config = dict(
    model='multi-label audio tagger',
    hop_length=320,
    win_length=400,
    norm='layernorm',
    activation='silu',
    num_labels=26,
    lr=0.018,
    momentum=0.9,
    orthogonalizer='polar_express',
    steps=12400,
    batch_size=384,
    lr_schedule='cosine',
    warmup_steps=620,
)
Rows from block 6, named by matrix and row number. Rows with one number belong to one channel. Each number is 50 + 15 x the weight over its row's rms, rounded and kept within 0 to 99. All counts start at 0. After the name is the row's rms in percent of the matrix's.
# convs0: first 3x3 conv, stride 2 (model.blocks.6.convs.0.weight, 192x96x3x3), inputs 0-23, a 3x3 kernel for each
# convs1: second 3x3 conv (model.blocks.6.convs.1.weight, 192x192x3x3, transposed), outputs 0-23, a 3x3 kernel for each
convs0.30 103:74 61 53 85 80 73 55 45 54 82 52 41 49 52 44 46 52 39 25 25 34 14 18 27 45 44 45 29 61 47 39 49 58 29 22 61 41 47 53 57 63 60 32 46 50 66 53 51 48 49 56 58 46 42 63 66 66 45 75 73 44 53 39 51 42 31 49 50 27 40 51 47 56 37 70 59 43 48 49 43 34 50 69 58 72 86 48 82 53 02 69 50 72 61 40 28 27 25 69 42 50 36 57 56 54 63 53 60 51 48 31 38 38 57 56 43 40 61 71 48 50 52 58 52 42 70 49 50 70 33 44 65 32 61 52 65 64 64 57 51 52 59 48 44 66 56 54 62 61 57 46 37 56 56 50 49 39 33 57 42 47 34 77 74 38 97 79 65 45 57 65 68 40 55 55 68 33 43 39 31 63 42 84 38 54 78 36 54 25 67 59 47 39 75 40 17 20 46 66 62 30 75 63 46 46 59 44 37 45 45 38 34 42 45 45 38
convs0.31 113:62 55 40 35 45 29 37 31 89 38 52 40 29 62 42 60 81 53 68 72 57 63 88 56 25 48 27 39 89 49 44 65 61 65 36 43 56 45 61 62 68 58 57 20 41 58 35 41 15 77 26 46 41 57 59 55 55 47 61 74 56 86 69 46 60 67 38 28 00 54 63 46 49 57 51 53 40 39 60 48 74 63 51 53 23 36 47 27 68 46 53 79 54 75 56 64 41 48 69 52 51 48 56 51 46 37 38 37 31 72 56 44 63 62 50 44 63 53 66 53 42 56 45 35 38 25 50 32 48 50 49 48 75 39 43 65 41 54 54 65 53 36 69 56 51 55 61 51 20 52 54 50 63 60 65 42 45 76 57 52 68 44 45 43 67 52 01 33 40 17 37 51 47 81 53 32 33 43 53 51 53 51 53 30 52 50 39 46 63 37 51 60 54 44 64 55 53 66 43 34 53 65 36 56 36 57 74 56 77 50 62 68 67 40 65 38
convs0.32 109:35 51 53 49 38 33 42 66 43 48 44 58 34 44 61 64 74 45 38 37 51 35 42 64 36 31 68 34 40 54 47 26 25 55 42 32 58 56 71 23 33 52 57 73 37 43 32 45 44 50 55 69 59 64 99 87 46 88 77 57 57 59 57 62 78 88 42 60 20 40 43 28 49 47 41 57 52 60 76 41 62 34 29 53 55 51 76 29 50 58 53 60 64 52 45 49 43 34 46 28 27 41 31 25 37 48 70 37 47 61 43 34 50 64 54 48 57 25 29 11 37 37 38 43 50 40 38 35 51 46 56 48 50 53 61 44 46 25 57 56 43 43 64 80 99 56 41 56 41 56 62 73 51 53 51 40 41 32 42 60 45 51 54 30 63 38 30 60 56 39 55 61 23 47 56 66 50 43 44 36 42 53 55 53 44 43 39 32 71 30 35 58 70 20 21 28 58 50 50 64 61 60 56 44 69 54 32 45 62 71 51 39 40 32 36 54
convs0.33 104:65 55 58 50 54 49 39 65 85 36 34 43 41 46 48 44 65 55 66 27 48 45 22 48 72 49 69 45 69 47 80 72 69 61 61 57 41 60 73 44 41 47 45 56 69 40 46 36 46 58 20 85 72 72 26 77 43 42 56 66 19 10 66 27 40 30 43 74 55 37 48 43 26 37 53 38 67 56 23 51 76 67 50 43 36 62 39 65 60 24 50 62 67 39 57 57 24 36 55 39 50 53 39 20 17 63 41 40 49 47 27 28 63 49 38 47 59 35 52 42 51 30 42 53 37 38 55 43 40 41 35 39 60 61 56 46 38 65 30 31 24 57 31 43 64 72 74 53 63 60 25 80 46 47 59 52 59 46 51 24 74 57 63 53 45 50 37 54 64 14 34 34 36 60 41 84 99 49 58 59 30 69 41 28 38 32 59 68 43 75 43 33 60 43 48 46 49 37 54 47 46 62 46 55 75 27 38 99 62 78 44 37 44 23 42 50
convs0.34 102:48 82 59 48 56 61 43 58 60 34 51 55 39 52 36 20 25 60 43 67 60 64 75 55 32 45 41 62 77 40 27 48 61 39 23 63 38 45 50 62 60 53 54 54 56 51 51 83 45 67 62 43 37 62 54 60 42 17 39 09 71 62 59 45 42 53 43 48 76 51 83 66 48 40 50 43 38 53 45 17 54 40 52 50 82 72 99 47 18 44 34 38 37 49 54 21 50 31 65 56 53 59 64 63 53 72 73 36 49 48 50 67 55 43 81 48 38 67 55 39 57 37 51 50 66 59 82 42 49 35 25 51 79 63 19 47 56 48 64 52 58 43 38 50 38 57 47 53 25 58 40 22 46 40 28 53 38 26 43 89 47 32 60 63 28 58 69 30 44 89 39 38 35 53 30 22 40 66 43 66 62 61 50 43 53 51 54 86 36 37 56 65 40 64 53 92 46 48 69 79 42 80 70 75 34 36 63 51 48 48 52 56 54 52 52 61
convs0.35 100:52 32 41 49 61 85 55 17 71 43 77 34 67 60 32 38 70 68 58 36 40 45 55 47 05 49 51 49 43 56 34 33 23 46 55 79 55 53 58 58 59 48 50 42 46 44 41 46 53 83 53 49 49 43 43 37 46 38 32 29 51 61 44 33 26 47 37 34 38 48 41 52 28 56 60 69 52 45 51 60 27 66 25 65 43 39 36 46 37 44 58 60 85 61 44 44 42 51 72 58 28 52 26 45 33 51 56 61 50 63 54 68 59 66 46 54 53 64 51 45 21 37 23 66 55 74 53 51 46 79 62 46 56 47 32 41 50 43 75 32 54 57 46 56 42 46 43 45 31 54 48 40 45 29 57 62 40 51 68 54 46 71 46 47 68 34 38 65 29 44 59 60 68 62 54 73 75 34 29 52 41 53 70 59 65 62 43 50 54 44 53 32 43 49 52 47 56 38 48 59 71 45 22 79 67 48 49 32 30 58 41 16 56 29 41 20
convs0.36 100:61 76 55 50 52 62 42 55 65 70 86 41 64 77 45 44 44 55 44 48 66 41 32 51 63 39 65 37 53 49 54 55 52 59 52 60 44 39 34 59 31 56 67 34 58 56 37 42 52 55 40 68 40 45 49 46 69 58 62 38 46 91 57 45 50 76 56 36 45 59 84 47 17 36 52 43 45 43 72 52 68 72 32 51 45 15 47 92 70 62 44 67 52 50 44 64 58 43 57 46 42 47 34 44 39 32 21 45 19 35 64 35 78 32 34 71 57 55 44 75 45 47 69 42 44 37 31 54 50 53 34 58 65 48 35 47 65 33 51 66 38 62 52 37 46 36 50 71 80 40 41 38 54 41 41 59 37 45 58 34 47 56 37 70 59 69 28 50 29 34 26 74 58 66 52 38 54 53 71 60 55 65 65 37 47 56 64 52 19 50 99 48 36 26 50 55 94 48 45 81 42 26 40 51 51 67 66 26 45 76 54 27 50 59 38 47
convs0.37 098:46 42 68 51 81 64 51 36 58 56 44 65 44 85 52 27 52 48 48 53 42 35 68 60 51 49 55 66 67 57 74 56 60 41 47 72 47 58 30 78 62 34 67 28 52 27 55 37 84 65 50 74 65 63 40 28 44 65 45 70 56 36 36 55 21 41 58 34 89 37 49 48 43 52 63 62 39 46 32 22 20 39 25 51 58 41 63 34 42 92 58 57 40 64 56 75 42 27 58 49 50 44 58 42 40 54 47 51 39 64 46 76 46 57 53 52 79 48 43 29 53 58 45 52 70 63 53 33 28 62 43 34 55 45 48 40 72 46 47 53 10 38 64 53 52 83 88 53 49 45 54 47 58 53 39 46 56 69 52 54 70 60 37 51 41 31 40 55 53 81 65 43 31 45 32 59 54 44 58 56 37 41 60 40 29 57 53 50 55 63 60 33 16 26 90 16 41 55 47 54 34 19 64 42 49 37 69 57 27 51 51 24 36 80 48 33
convs0.38 097:40 44 49 67 77 55 71 51 42 38 43 39 69 49 49 48 72 64 42 28 73 58 35 43 58 86 63 55 39 39 18 28 60 63 35 41 51 45 44 71 70 67 40 42 36 53 31 20 56 56 58 62 48 50 46 69 48 56 50 72 55 45 58 59 51 46 65 28 46 50 50 51 42 58 47 41 48 57 43 63 57 51 41 46 56 40 64 50 46 46 38 13 60 43 46 53 50 34 63 44 44 59 56 63 52 68 50 58 36 53 41 29 37 60 73 31 65 71 42 58 25 22 40 47 58 57 30 38 57 51 48 37 40 40 47 38 62 52 32 47 66 42 50 44 50 51 57 45 68 49 58 39 70 41 53 63 54 49 41 59 55 65 61 49 72 54 89 53 48 10 42 33 33 40 39 55 57 90 78 23 53 63 34 28 40 81 20 83 46 59 47 72 46 29 52 78 47 75 38 48 60 54 54 65 71 62 25 39 29 45 57 48 84 63 84 47
convs0.39 099:59 38 22 72 75 51 54 66 64 59 54 51 57 73 34 50 29 14 47 80 55 39 47 42 39 25 60 85 50 48 38 48 59 49 24 34 70 33 60 41 93 65 59 59 49 36 48 36 28 45 50 79 49 59 32 46 59 43 53 71 66 35 37 56 46 73 31 28 45 45 51 81 29 53 60 65 68 43 44 59 52 54 58 33 45 49 70 48 58 68 48 56 66 48 42 56 46 63 32 59 58 57 58 59 67 34 46 54 23 34 55 41 55 52 49 36 66 39 46 42 40 44 68 37 52 36 68 49 37 28 31 29 53 48 46 43 68 59 55 63 53 52 35 29 44 54 38 56 66 49 66 39 59 47 69 61 58 44 68 31 30 58 59 46 67 40 58 31 32 26 71 64 44 29 71 46 50 54 67 53 55 75 66 69 51 96 44 21 32 61 59 60 32 57 42 33 39 33 46 54 66 37 34 27 47 87 55 28 36 25 23 47 66 06 40 52
convs0.40 106:52 47 63 32 22 72 50 63 41 37 17 63 61 66 39 27 55 64 66 55 51 61 29 23 60 54 39 54 44 60 71 47 37 52 77 66 60 54 56 60 44 77 55 40 52 55 52 45 62 75 47 40 41 32 67 49 27 73 42 61 42 53 24 38 07 31 31 44 40 48 41 55 46 53 49 66 59 69 58 51 60 58 59 26 45 46 58 41 61 45 48 56 56 41 47 61 47 32 59 55 32 52 71 66 75 59 60 53 48 30 50 49 65 30 58 40 43 44 54 61 59 59 45 60 48 41 64 58 62 45 45 45 46 50 34 46 42 24 48 64 63 53 63 33 62 56 49 53 39 47 35 34 34 63 56 41 59 57 30 59 36 40 44 19 53 78 69 58 57 47 70 62 89 63 52 46 35 42 27 39 64 46 52 48 21 25 50 39 42 51 28 25 54 65 63 51 29 52 45 44 46 27 28 40 39 12 64 54 40 60 52 50 56 42 50 71
convs0.41 099:44 68 29 24 38 17 73 31 63 28 59 65 46 44 74 46 51 60 70 30 40 69 44 40 38 40 39 55 42 51 34 65 16 71 50 54 57 56 43 45 53 37 52 30 43 36 49 38 40 50 50 48 26 66 42 60 37 65 55 38 17 86 61 31 35 68 62 51 43 52 61 47 43 33 44 58 61 30 47 46 60 56 51 47 59 33 81 40 35 65 39 56 60 26 62 31 34 55 43 57 55 37 71 72 82 62 48 48 49 54 50 59 32 51 52 03 50 56 47 62 66 31 53 53 75 58 39 30 46 46 42 28 41 26 31 32 57 95 48 56 49 34 52 55 58 54 42 70 62 53 65 80 53 73 61 32 45 50 45 50 26 43 47 58 43 58 66 39 30 56 35 84 80 36 70 62 82 62 32 42 62 83 31 14 31 71 38 41 83 65 71 74 37 55 63 67 30 43 54 38 52 32 48 55 55 58 24 71 56 46 63 51 40 45 47 63
convs0.42 101:62 38 43 43 38 73 54 63 69 37 42 68 40 60 41 57 56 54 45 33 65 37 42 41 40 61 44 51 49 59 44 67 34 34 35 33 67 63 50 60 58 51 33 38 52 59 60 34 65 62 57 69 58 65 58 51 43 31 25 34 59 51 29 45 36 40 26 56 43 34 57 31 67 61 71 59 61 51 61 39 59 33 46 59 53 65 62 25 57 37 37 53 52 46 66 54 51 41 60 36 44 67 29 42 39 55 49 37 56 57 45 55 65 69 47 52 60 41 41 50 50 50 53 52 46 40 48 58 22 43 68 65 42 91 59 40 37 34 31 43 44 37 31 48 43 39 49 49 18 62 40 31 48 34 45 62 30 48 77 35 51 43 37 38 50 68 14 22 78 30 35 47 54 55 57 47 40 51 23 66 59 33 50 67 40 54 63 41 77 39 80 42 34 31 55 60 45 41 74 48 57 87 49 66 40 45 45 53 62 64 33 29 41 48 46 46
convs0.43 095:57 70 65 62 50 36 78 42 42 61 39 35 44 36 59 48 34 38 88 48 30 73 69 72 96 47 49 45 08 55 28 25 20 48 68 52 29 47 56 39 48 39 49 51 46 31 44 47 75 40 43 70 50 58 27 47 31 52 33 58 50 58 59 46 43 62 57 69 90 54 51 39 55 62 45 43 47 50 21 42 78 52 54 25 63 42 24 51 74 52 31 71 70 69 69 63 29 64 50 21 65 33 68 39 39 57 27 33 66 60 51 29 42 30 70 31 63 48 29 35 53 29 39 60 57 55 64 57 66 52 68 39 62 48 30 34 63 63 41 70 53 40 57 41 29 55 32 38 59 61 54 74 53 50 30 40 45 47 55 76 62 46 27 38 22 50 57 33 63 90 33 46 29 37 42 36 22 60 64 67 24 70 32 52 41 70 30 53 63 52 67 56 34 47 59 70 72 82 60 58 60 61 22 24 32 57 71 55 75 43 46 42 41 38 19 42
convs0.44 098:63 68 86 44 55 92 57 24 40 38 65 27 69 60 45 47 70 37 43 47 77 43 29 47 50 57 45 06 45 18 61 69 70 68 61 74 45 29 45 43 43 87 22 19 32 50 45 66 56 71 45 41 62 51 38 45 59 72 70 35 35 56 34 38 40 56 50 31 33 28 29 64 61 63 61 39 38 40 60 54 57 47 47 43 37 29 26 77 63 45 53 25 24 72 55 61 44 54 45 16 45 32 47 45 56 08 27 49 70 69 48 30 49 61 67 47 57 71 48 47 50 59 47 46 46 46 53 64 47 55 62 48 48 47 38 21 45 67 60 30 59 23 38 65 55 50 84 34 59 33 54 67 52 35 48 53 49 57 74 49 27 07 43 38 41 42 44 51 58 52 45 56 49 58 28 40 44 68 54 69 67 55 32 51 54 69 34 47 35 37 45 44 41 56 60 36 39 54 37 33 64 77 67 57 49 28 52 72 70 83 29 44 42 49 40 33
convs0.45 101:50 66 29 36 52 26 26 99 69 32 23 66 53 57 46 64 50 58 16 57 53 42 62 50 54 61 63 21 41 49 58 65 36 64 45 54 23 37 47 78 34 32 29 99 50 27 45 47 37 47 52 52 99 69 46 47 25 38 30 33 66 56 45 38 33 50 51 55 55 46 23 44 58 37 73 39 36 50 31 76 66 43 35 43 49 42 34 28 46 26 43 44 33 46 54 54 61 47 62 57 85 44 62 41 58 36 53 56 54 13 72 48 38 58 53 23 64 58 51 44 63 38 43 50 55 67 57 38 32 40 58 68 53 63 48 74 52 40 37 41 35 30 56 57 60 52 63 65 41 48 65 46 69 49 39 56 57 39 54 66 24 39 34 23 27 38 92 92 29 36 14 46 69 53 48 61 41 76 65 50 39 69 67 23 24 41 14 46 54 66 45 39 57 43 58 55 44 40 42 14 48 52 47 48 45 66 42 51 41 52 55 38 71 35 46 57
convs1.30 107:56 58 35 11 62 57 53 44 53 44 23 38 46 73 41 45 67 40 45 55 64 43 34 54 58 60 43 01 44 57 00 28 49 10 43 53 61 43 41 20 44 61 49 81 52 56 45 48 56 51 70 57 71 44 38 60 30 62 47 84 39 64 68 52 31 54 52 52 45 36 33 64 71 78 37 64 45 53 37 54 70 47 41 58 53 54 34 64 45 20 55 27 41 51 79 52 51 67 61 70 72 32 85 62 51 50 48 84 52 68 81 29 68 48 72 27 50 65 39 45 67 57 43 53 76 69 42 44 24 59 64 28 32 51 68 46 57 26 33 51 54 52 52 62 62 38 55 42 60 30 39 69 50 42 51 31 47 44 55 51 51 57 54 76 60 63 53 87 53 38 37 48 72 48 26 53 38 37 59 31 49 36 37 44 39 29 62 35 40 39 47 60 42 52 36 56 50 48 52 52 45 48 59 64 64 69 54 42 70 43 58 60 57 65 38 43
convs1.31 103:40 60 55 45 41 39 47 50 59 53 40 47 68 47 41 57 37 48 61 32 34 24 35 42 53 64 59 45 34 40 51 47 63 55 85 55 51 59 67 40 68 64 39 61 47 65 56 84 48 39 63 43 57 29 34 41 75 51 92 53 37 55 46 15 59 34 53 54 52 43 42 42 41 58 80 20 69 40 50 32 52 40 60 73 33 29 67 59 23 64 42 08 46 04 62 14 44 46 30 51 54 38 42 50 47 52 37 38 31 53 79 79 45 56 34 54 69 55 68 45 55 45 53 53 31 52 51 67 50 72 55 46 63 91 38 43 51 42 37 51 45 39 33 56 69 40 57 50 63 40 41 40 40 54 60 45 46 39 72 37 40 66 41 53 65 52 54 81 33 48 50 71 48 66 38 33 68 65 63 59 35 64 57 50 77 50 67 27 57 34 46 61 46 29 42 29 61 61 23 49 61 75 62 45 63 46 56 55 63 68 31 66 59 43 45 40
convs1.32 117:39 49 43 37 35 41 52 57 72 47 56 83 64 69 56 64 26 22 49 82 45 58 57 59 30 34 64 53 27 50 29 41 43 48 63 65 82 34 83 65 48 47 53 53 45 36 30 93 54 78 24 37 28 36 57 37 70 40 45 55 84 20 54 56 57 62 80 55 64 69 39 39 67 55 56 61 44 76 27 92 42 51 57 33 67 45 52 38 59 64 55 59 27 52 50 49 60 40 50 42 34 62 48 61 57 35 45 81 26 39 58 47 69 30 33 36 44 48 71 68 54 64 32 56 66 54 65 44 35 24 72 67 78 49 44 37 38 55 40 57 81 39 28 63 47 65 56 46 65 54 56 59 58 48 60 64 49 28 38 74 49 71 66 53 57 43 60 54 16 66 39 47 45 51 58 31 48 53 56 54 55 44 51 51 51 49 41 50 71 79 59 58 80 57 37 63 31 67 95 38 37 35 42 18 29 54 50 53 34 57 47 58 66 44 39 53
convs1.33 105:76 49 67 99 87 77 48 34 48 30 66 65 60 69 38 59 48 38 58 65 66 23 45 52 53 50 54 52 33 49 81 34 23 29 68 64 65 41 55 63 38 33 52 28 51 52 23 69 55 42 51 33 32 34 50 59 47 43 58 69 64 32 60 61 55 92 54 29 40 47 55 59 42 51 53 57 53 41 66 43 70 36 92 63 56 80 51 37 45 36 54 53 56 29 50 70 43 45 37 64 37 55 23 59 30 46 42 64 20 29 61 45 41 34 35 36 41 42 53 56 19 77 55 63 51 69 57 47 39 24 74 45 44 40 25 57 50 55 50 62 45 41 30 56 52 58 61 55 09 48 59 40 29 72 48 41 58 31 66 35 50 41 50 69 60 55 54 52 74 30 47 69 55 71 57 48 61 54 63 49 41 32 42 51 56 62 47 65 63 52 68 51 50 59 37 49 34 58 60 30 47 58 44 62 43 63 47 37 57 15 32 32 33 42 48 39
convs1.34 098:44 50 37 36 55 61 39 45 55 37 54 29 80 46 67 24 52 56 45 29 33 58 19 30 43 57 46 48 56 63 30 53 51 33 63 58 38 79 55 36 48 70 65 60 57 61 40 66 44 35 39 27 55 49 59 53 46 51 31 65 43 71 33 46 28 58 43 69 27 55 35 40 61 18 40 51 32 20 42 52 53 54 49 58 36 64 55 43 30 62 29 58 18 50 73 31 63 37 62 39 38 37 40 71 48 41 43 47 52 42 80 50 48 40 82 53 56 62 76 26 46 64 44 60 60 49 36 33 58 42 58 46 25 67 58 65 60 52 36 66 82 34 54 85 60 52 39 21 40 46 42 22 58 55 46 43 46 99 46 57 50 58 43 54 33 40 36 50 54 46 53 40 42 46 67 43 60 53 74 53 60 32 61 40 42 49 70 37 30 35 53 74 52 38 43 65 50 33 36 34 44 25 56 64 62 61 66 58 53 60 68 55 58 55 41 40
convs1.35 101:52 52 68 54 73 32 51 53 73 45 47 42 57 36 48 70 22 68 23 67 37 48 47 50 59 55 37 34 38 59 42 34 67 44 43 67 53 74 73 44 38 58 47 53 57 38 37 64 39 54 69 52 37 60 39 35 41 43 55 56 50 31 45 30 71 51 51 54 53 60 49 63 40 51 15 43 56 82 39 61 26 57 48 55 40 51 16 71 68 42 42 90 51 58 45 51 35 35 64 63 76 63 64 58 47 81 82 43 24 23 16 52 33 68 54 59 50 77 52 18 57 45 81 56 65 49 49 28 49 47 63 54 45 86 65 23 21 26 64 46 41 49 64 52 55 61 51 40 53 59 47 30 38 30 38 78 17 39 37 57 69 41 50 83 50 58 56 46 59 40 53 65 43 47 41 49 44 55 45 30 39 50 57 48 18 52 17 40 66 68 56 45 91 67 46 19 49 36 51 63 47 47 48 44 50 64 48 49 34 35 67 62 61 29 55 57
convs1.36 111:32 24 28 48 40 67 54 57 52 39 58 42 50 66 38 26 99 60 81 81 63 40 40 35 35 72 48 29 37 66 57 27 33 62 43 47 34 39 52 58 59 48 70 61 76 43 55 50 61 75 67 40 46 71 59 50 23 53 55 28 64 32 56 50 72 51 49 52 55 44 45 70 39 47 71 67 43 45 67 59 59 63 30 45 58 46 56 76 55 71 53 65 47 61 45 66 36 25 36 48 35 46 58 47 45 17 44 38 52 27 64 42 57 60 52 29 39 63 34 46 78 15 47 55 41 48 84 46 40 61 53 36 44 43 36 55 47 54 63 60 83 62 54 50 38 53 62 46 50 61 56 52 46 65 83 39 74 79 60 71 57 41 42 23 26 54 49 45 56 55 50 62 48 44 42 31 26 44 39 45 63 55 36 58 50 67 73 56 47 39 42 61 32 51 60 63 71 59 61 99 50 53 57 40 56 63 55 62 33 46 61 40 99 34 39 54
convs1.37 098:56 37 57 56 31 44 31 35 54 37 54 42 45 81 24 37 27 40 40 52 47 75 37 44 73 90 44 35 43 47 24 31 55 52 55 55 26 51 56 44 51 67 44 56 32 50 14 28 62 55 72 70 48 44 48 50 39 37 58 66 56 57 27 23 42 38 36 79 48 52 60 52 61 57 54 28 62 84 58 37 30 66 47 39 44 41 61 35 56 41 50 18 29 39 59 37 45 39 52 45 37 34 53 55 41 79 64 52 62 83 54 50 57 50 49 49 60 37 49 55 44 36 55 55 53 42 57 35 82 30 32 37 71 43 29 49 34 44 38 49 53 48 30 53 45 49 48 70 81 68 73 39 54 23 40 49 25 62 77 45 42 44 39 76 52 44 75 74 56 40 51 55 44 68 41 58 61 58 51 57 56 42 84 51 81 45 59 25 45 60 77 63 27 30 39 45 54 57 26 56 48 55 74 29 59 51 63 46 37 49 37 38 44 52 49 36
convs1.38 096:61 33 44 55 28 52 70 59 69 49 58 65 44 57 46 63 39 79 40 45 24 52 40 40 52 39 55 53 50 45 49 30 43 57 60 49 48 25 42 40 64 28 33 58 55 32 23 35 40 41 47 63 36 63 48 69 71 34 44 38 64 54 55 52 72 69 60 45 41 52 60 39 40 37 49 95 32 20 42 45 56 39 65 26 65 60 55 45 41 56 48 46 56 73 39 59 82 62 53 33 31 29 71 58 48 62 57 66 68 74 42 40 42 03 61 55 40 40 49 40 66 49 82 56 58 45 37 53 49 52 31 46 46 79 59 58 57 61 62 56 56 54 81 59 64 45 72 59 40 35 57 73 70 65 57 53 52 39 40 46 76 50 55 58 52 36 48 71 58 74 40 55 36 72 74 52 46 60 42 55 70 45 40 25 59 46 42 41 58 49 50 52 27 65 66 47 52 30 50 75 51 43 63 71 40 71 38 54 71 42 49 82 67 47 34 59
convs1.39 094:42 63 30 63 22 47 64 45 42 34 57 51 20 96 40 60 57 48 32 60 56 38 45 53 60 62 39 33 36 43 42 52 64 66 49 45 39 49 63 57 64 50 58 44 56 27 30 37 28 25 40 45 39 60 46 29 33 48 47 44 24 47 48 48 42 43 51 36 50 45 44 41 71 62 80 53 45 68 56 53 37 59 58 62 49 76 56 55 49 79 56 68 34 35 33 45 56 35 33 85 67 41 44 14 53 36 51 62 80 52 59 27 48 34 64 85 48 77 26 51 70 28 54 48 53 54 76 53 52 17 47 38 49 34 56 52 49 58 59 38 44 66 30 42 59 39 51 48 59 67 63 61 73 32 63 56 71 49 30 50 46 52 45 44 46 58 57 56 26 54 69 62 38 30 56 83 65 39 17 29 32 32 58 47 52 81 39 36 34 77 44 48 45 53 77 51 80 63 22 40 45 28 77 62 75 47 59 38 55 28 60 53 74 56 50 55
convs1.40 113:70 57 46 40 57 85 29 45 43 41 49 63 30 36 55 57 41 40 54 79 88 21 38 07 37 39 29 56 28 70 74 61 46 32 59 66 38 05 31 52 42 28 40 58 66 53 49 78 55 47 61 35 41 19 53 45 45 43 75 48 81 64 58 29 39 37 47 53 71 59 37 42 57 55 51 31 58 23 66 77 35 56 50 44 50 44 58 54 49 56 46 41 42 52 63 59 81 66 48 60 89 94 62 77 69 76 55 38 34 59 35 48 62 46 63 58 32 58 50 48 22 82 41 66 47 69 65 62 34 92 36 42 39 51 63 41 65 52 46 58 52 52 48 46 42 41 35 58 42 54 56 33 58 26 36 45 55 63 51 53 28 62 80 72 44 42 49 25 33 45 45 45 72 67 04 29 32 54 33 44 55 57 48 61 45 24 43 73 19 67 41 23 56 35 65 36 35 33 75 36 68 56 03 14 49 35 67 32 36 65 69 23 27 57 74 46
convs1.41 104:51 53 59 36 42 48 59 18 50 66 45 51 49 06 63 33 37 44 37 39 32 35 58 27 61 79 41 49 48 54 45 84 59 62 60 57 53 20 69 67 54 48 36 34 47 50 63 46 45 38 39 49 99 56 36 40 43 50 66 50 45 47 73 27 63 74 26 26 55 53 40 45 39 55 68 77 53 79 52 71 54 49 39 44 43 39 55 69 40 77 47 27 46 43 48 63 53 49 36 45 55 62 36 62 37 57 33 53 27 62 22 84 68 54 60 24 30 56 66 42 53 27 29 53 52 63 29 78 59 54 64 42 36 43 39 67 42 45 73 40 34 50 25 37 51 38 24 56 19 58 65 33 59 29 62 38 36 46 49 50 39 26 55 74 53 50 51 40 50 46 33 69 86 59 56 42 38 48 42 37 48 67 65 56 35 38 35 56 38 08 29 70 31 37 43 58 51 54 28 42 68 76 53 55 51 36 34 78 46 35 52 50 53 50 54 59
convs1.42 106:51 70 39 30 24 40 45 34 36 60 53 42 79 41 56 53 37 65 60 76 60 53 73 65 47 45 64 63 59 47 42 63 71 53 28 43 83 56 53 49 19 37 55 40 57 43 63 32 49 41 41 59 45 45 52 30 56 44 36 53 47 36 57 53 63 50 68 50 65 54 56 41 44 46 38 54 59 63 44 42 46 37 54 48 42 43 51 30 49 48 43 49 52 61 51 41 52 62 24 63 59 58 60 64 74 95 52 51 40 64 29 64 55 54 53 56 49 46 53 59 52 54 61 55 47 30 69 75 36 42 54 54 25 16 29 73 53 55 56 56 82 58 45 47 63 49 57 45 24 68 52 72 39 48 52 32 51 67 39 64 60 68 63 75 31 99 68 34 28 41 48 30 67 46 23 73 62 31 53 67 52 33 63 66 58 49 72 43 39 43 15 41 86 47 26 56 58 40 25 45 59 64 28 36 52 76 50 52 53 81 57 49 60 49 52 61
convs1.43 093:66 70 73 80 53 45 80 46 61 68 30 33 57 48 46 48 31 83 26 15 30 67 43 88 57 68 55 41 51 33 64 41 52 52 30 67 90 47 58 96 41 63 56 34 58 57 47 51 56 47 68 53 66 45 51 54 55 46 68 72 37 60 33 54 64 62 59 38 78 28 60 51 57 52 56 44 64 64 52 46 64 32 46 60 45 34 49 53 65 33 56 35 71 44 64 45 20 80 37 61 28 65 43 54 52 51 34 61 55 48 43 71 45 17 38 32 63 46 53 50 55 44 72 35 32 53 18 87 50 51 81 66 66 48 53 71 65 49 66 46 57 46 60 53 34 53 43 54 36 57 54 62 56 52 54 42 54 59 23 41 48 10 49 50 61 66 33 79 42 38 40 58 75 87 43 46 40 62 47 47 65 63 36 49 47 50 84 54 48 42 47 28 21 31 48 42 50 53 44 57 39 71 65 53 41 40 46 62 67 52 65 48 66 55 44 51
convs1.44 094:27 57 55 64 45 69 67 54 45 42 23 43 29 46 40 60 19 46 87 99 70 31 34 28 72 38 39 41 45 46 66 40 46 34 74 58 56 44 44 55 45 32 60 64 43 54 48 49 56 61 56 28 32 61 57 61 43 51 52 56 65 61 59 30 36 46 36 63 50 49 44 48 98 53 53 61 34 33 40 51 30 61 39 84 49 37 54 58 25 21 62 63 69 59 51 55 53 55 24 73 45 47 63 65 34 66 56 20 62 60 75 53 73 50 62 52 30 54 37 39 48 44 67 63 44 60 37 51 54 38 54 47 61 70 37 56 48 49 26 33 53 34 35 47 52 48 47 45 33 56 59 68 26 30 49 48 44 49 54 40 61 29 49 79 16 40 29 46 65 72 44 42 84 77 43 28 62 39 24 44 59 19 53 81 40 48 68 66 39 58 38 42 32 44 46 59 42 38 39 54 72 42 37 32 41 43 58 58 57 52 55 54 55 49 51 48
convs1.45 112:49 37 52 59 46 42 71 85 66 29 38 19 26 99 24 41 47 72 37 41 59 44 23 60 40 61 79 54 68 52 42 59 56 99 49 50 57 27 68 35 54 53 35 44 47 42 35 51 67 61 64 47 33 66 53 71 75 41 21 80 17 46 61 50 44 48 54 39 48 59 40 45 34 49 48 62 30 57 71 39 80 44 74 37 10 99 44 44 76 19 48 48 48 44 59 68 56 79 66 73 66 61 35 57 27 31 57 63 61 66 35 43 36 50 31 39 49 45 56 39 71 38 64 48 52 47 44 58 71 53 44 48 32 24 39 54 71 47 59 36 61 74 44 55 67 47 30 57 55 27 72 39 50 53 58 67 36 37 46 58 55 70 37 34 50 70 38 64 43 47 42 42 38 77 38 56 34 67 62 35 51 81 55 79 32 77 45 27 66 72 55 76 55 58 48 45 82 53 43 66 51 51 59 55 56 62 60 67 53 41 41 81 39 67 63 44